From a checkpoint of a small image captioner: decoder layers 6.
Rows from block 9 of the image encoder, named by matrix and row number. Each number is 500 + 40 x the weight over its row's rms, rounded and kept within 0 to 999. All counts start at 0. Numbers have three digits each. After the name is the row's rms in percent of the matrix's.
# mid10: scale 2 3x3 conv (encoder.blocks.9.mid.1.0.weight, 72x72x3x3), inputs 0-10, a 3x3 kernel for each
mid10.0 099:507589597564447509472461525519512559464526535529510461554567511543482586499569449549543557479485603523569557457411447455424466415500492542545504558477520536534523482478526488540513468482485488516531489543500518505485524420449499415479528484442527530584541542523517515525447482462489482531470496507
mid10.1 097:528559519473496506421523607482504506489477479508515518483577540417572453469462486497501428550515566541535472492440480573472513466419530497444510526512516484473486516517523501509446515522569515440519505420467443443494448431568481458502509513482517415487503480442392495488523494432478466520483501557
mid10.2 101:487486511563561383517480522534522549482482512471496519562517478517484548510493516541495539423549434504535472499562492479529521500485466544461476509485496520549526437482471516482421480540403509541479497528485496546459524513507528429540502471575489485492464510443504473450470505463559555533581500463
mid10.3 101:516509501533505554504474507478453513472543537497444455553396498535558516441542516528527540494587472440484505484515464551533482558477535598495474494498479435478463457523524406460547477392523454501429464364495539501469534501498485534501529475529433484532522477460481442459535495537506525507467542488
mid10.4 100:464438521475582521498543505395482420504518530546503443483551479500445446585483565486474485561383521519505448477507488455458508522537400570602519461535496505593465437479537513537457510471475452468484484439555548515412493559514462558515483481457476506520555531527497506512539524393496467477472549455
mid10.5 099:521528535467468540488487453582477465558506561495548527557520558518561491549469446526543500509496479540511508504392417538499434462492537444448488491483530489525451559514477492499520510462517547435501464544532503459462477445524501427513553461507597564475473479554494515504457450503507496407452545488
mid10.6 097:505518556503515506458507433526470548476462494496497457513487495521452580473443470486500504445446484470469456445468480522595564526521499496523522554481476487453470380509440488524562529510532458497452468568532482471493443492489456464560459502501520520477503517480475546535545549512487501520520532469
mid10.7 100:442413405496481519456524505504518466555495493506473515553499521501492496501470441526536498505560515542476527421480518492518442458404507463549519454496463557506510483511424506545495497432431484508459503538450527535428497471476482541503490473491507569529496479480498573482555531499575434459533503565
mid10.8 097:492512452445528511487489530518476398442508532488486566515505471534475503497482559506480494465469537478497533464541524557467416538471538503518504503535553542534442539521456519550454453513544561430511476494477446495478476492503476558507488434510538546455490437542517495557490454460496530462568435582
mid10.9 096:644532499505481527491493489514474607524532447438530517470500484498462473523519441531503470488485456460499535515542502477473453562491458535465563455396461493494440508557570483421475460465557509559499438502582493503536555523526477447524555567522572532463524477525492564538515479481476537535556485521
mid10.10 102:538548514562503452628468503524497453489528521507548564416495476580609511497504528459458471477453507491441452481523471533558509549498507569473500534451478512556505419466498511424474510488470578541582449501487572477517477519446436511503471480489484488518528463542542506545521500455464426417524504579
mid10.11 102:499457437522514469540530501577524530455517604577485508506535588510581526488515537464585488532485480513507553496520473413516491477463526587496434525460508437519519606449487419449529482531529596551603496494573497510535468455475539546442542500477509559523486528502457532465529511572508454514502476467
mid10.12 098:475445457448505476471534476451486515504553531596483548461467435538540508560414541478561512454505519518523495589522471502467537496494472493569531540539463529582545486410488491456544508428386474463462507492506513521476494470459492458474543532508533480518513463510487472513481503496482482507489464489
mid10.13 100:548555553470509503526558581543517567565516475533559479549470528417540537577510487534526527500459511505523469453528522547516530518530429507475479460481464428506537509540518505471483509513470607498560479508521527475562494440486478511444561537455590498486493521454525574496488541567508513539497505550
mid10.14 104:494479461512488528545475507444447448433521488466498487509474519475503449463468500458529548534454405475467488528492534570549549456514492484570461494444478528442471542545589489466520429573516480510444450507461536523577494525516476498492474502493460476462388493504556533511526452451541490488530466545
mid10.15 103:490554511486474518488533406593507460523455496453553503523477575483543482494520483534551497458578539512481477487541517526516545412476549467390467544514527539500505518567489500477527473509524526502502477439527557478543494441528504493499480555598544547491475399456521457549488501488495505466501525472
mid10.16 101:507478505464416454492538470434405511552503494561516498448444512447529589548477588536452510493520493584469425513523558466447470444510462433464479505479487480523526535511485481430493525480454512506480472506523536512510546458519502527492564522494479476565467536479507482495570484515555542528636522504
mid10.17 102:599518519546521501549453536513499459527528487543515509537486568509579441536500562527539514508534438553495468473449521476504466511534473469430512469505483549505502451429512519457491550474465460528537578480529461535513490515552532573536580492500531552455467541515542475530403511624562467574572495529
mid10.18 100:525462532509535428516582469517499393491574547479495507510535523482473520495507576466395514479422523572528452484520584530519586449463471573520527549567542523513459481418498586481551445509473506496584496482491445537530542492501568567506486559506454565517475482542453537437468480439492446458509504522
mid10.19 100:509491552548512480426391439436399520504490490444478451519478515408491523472372423571466449461403535479512472477585512478500514457488505492490493545542544450508499573518543469525537510502439441470504490485530538466445464465527524439468500456450532589568434462541524496479506535504553548551480489513
mid10.20 098:538503462458541528457526571473520453465467537537499498451514524493548508471534470512487488473473498436484447475497522482519531521543532566535512432528476504487505480549500456504500524444452522530495500545442437524557456498489522518475491439446439549468463483512506525543530527461555591538413500532
mid10.21 097:449422451455539488560472482565421487486494552467511518466594556511429488474476566447485417567517444465524542470496471527580405487540470536499428460511475536456466465529495545561533501543588491461500423512489495488502500507533508530519514509442440543585482526544438563412547503497529492481542555489
mid10.22 100:437473519518519469425434501514549544508559559502532516492539580516451481525517532512514538522530460502413411531441482454511478449564475584586495550565575513532566504498465457422483491455530514523513529532418537508450482472454477397452521455475522510507446550493462511432483477530524502472475502498
mid10.56 099:599445497482552489496460535521446472568546459538414418544464446533550530537536504474504495462462475470482594497518479533485510512514530549596556526608546560493479543550510507464505545437462537570510583558508450459503451525497492510570552492474536505564459531515450487550491529506458497475478491501
mid10.57 100:508468474518482561491534544489495549508513545529505509574502526454502558478431425515546542512515538481574516473519472494488490512480489485477485569482495451441457459550515507489537550480426464502585500517496512549522480565578478465521487452548513491543551484484451498545532494580506558560506556500
mid10.58 100:574525489538446566436452524490493528470493590458526481519508494442498465456455539506480502507510436431527483447470548472522537519583470440457470430493540455543485433553439482508498519579531521488475493515439457508556541591453521556535472551539503443456468492508490417469438569526467490415480535496
mid10.59 101:532522538541533505467520469513492472517484538493439502417557507495580436484568504485503491553520557543530524548424455472443464478466360515483502460438507418449455516441482522470474472479505443484456509477457466412533568482536536402492534501440575470599572499560530498550516491502525493518505463520
mid10.60 104:462534535485542519504559487516535563500517490464474498520439538488546465564487434530579480471501470497463540420475494494467567474482429443575497498433514531490489484491515487522483467460507431484467579482397443475508476486480498406485475467461514476472541511484445451491477488491529445477435538547
mid10.61 100:445547517527526527584483447509552543459560499555495439441514438476544429498538548508514513473511490478486453449498506466532526466499525470590508552560545495482542506451504488546479500482479452455497474504596555508536493534462525487542446459526467495439478505511507538400510584496580586479490503531
mid10.62 101:500470483532429479508437496587451490472561499439520550445521500507447475547504502566473444510480400556510465501524452461510525454511498550508541542464561527521535539450455539513506515422452484472490551449507535501538511456530500458483563556560546516443488504484469545450551453495501550455450489500
mid10.63 099:513537492572502443452534523491466541499427509511554540501457491453480572496483390524559576538500529573593469518447434515445468515425473533427496527490536544539502495496484513505496488467451517506501588464458526435406521530538532462521499570490571466482601407503485548551505434520497471504459437512
mid10.64 103:493402452464541538494445593534541490473523456414465493509346433563505461421532479520527543507575637403548605511464435486514406429479501472493492538490479504488544450448478485529493463488484458485386482452538435458526447534498392508510453486519421440472531449572545482559465566569562582511486556504
mid10.65 099:535523521528523441508522486472526457477525429534469462526424546499473505499592521438508507500533556590526468468490485562508547508425448454511447501482541527491556493514533537570517532510493431470499446565496493498471645499511523519460543582488481542495449627488533473447485506489530515447390514436
mid10.66 099:524494505501457567472446467523472509589473519444549460526539534498518490530544548513559528478416468478461583477493472453496420462528479453476463478485505506532500488478516476475480524450518498509468442503436521455487502531484498494495521468550477547540440494516544486496594475482467508492511540523
mid10.67 101:466467418500478458499520482543478539514502474434570526537553535514502517548483512433517570507561481486447528475509522470516522525489513454452440438431445500491467544526490492523552502496472563466503459569530459459480512508508494451472532448542409540554476533518504487469516489503508445494427517429
mid10.68 098:517456552484495452559437490487479472546474452491470498504541495453478479486444512464447400471451495482404544519538518519497534474529560582544497450529565511491530487528442532549492526501487427524438493508463490447513530509486510516520482462525522485527462480458468522522453467501532554519461518589
mid10.69 097:404525559491500468556443534521504441498426545514528481447502550419562488493574521476492499477387542515416488465466514476528496473505515517454458530457540534468485488441497523473516430469490495467481575592528487406459548517519453487517546533468482542537546515537513470474502508527470578539539541498
mid10.70 099:537540548481527568466438508524435482503479574471512517533497475506486548520458568490494490517522473446474531437538472470445488495461545444431544466537514504464504470464481544476576501530505405468471472500510546466538455527535466536511485456453486436568450464516476448539542582520432535468498433503
mid10.71 100:512501514489524454485488439522486533415523467521537426423526532525477508466545405616524491517577465542559549494467471470490494469475488490542474494457440432521446477518510539544496505530473533494437580532499466462450483521549488502530469505543565532480541480473463484490476506555507507567542461511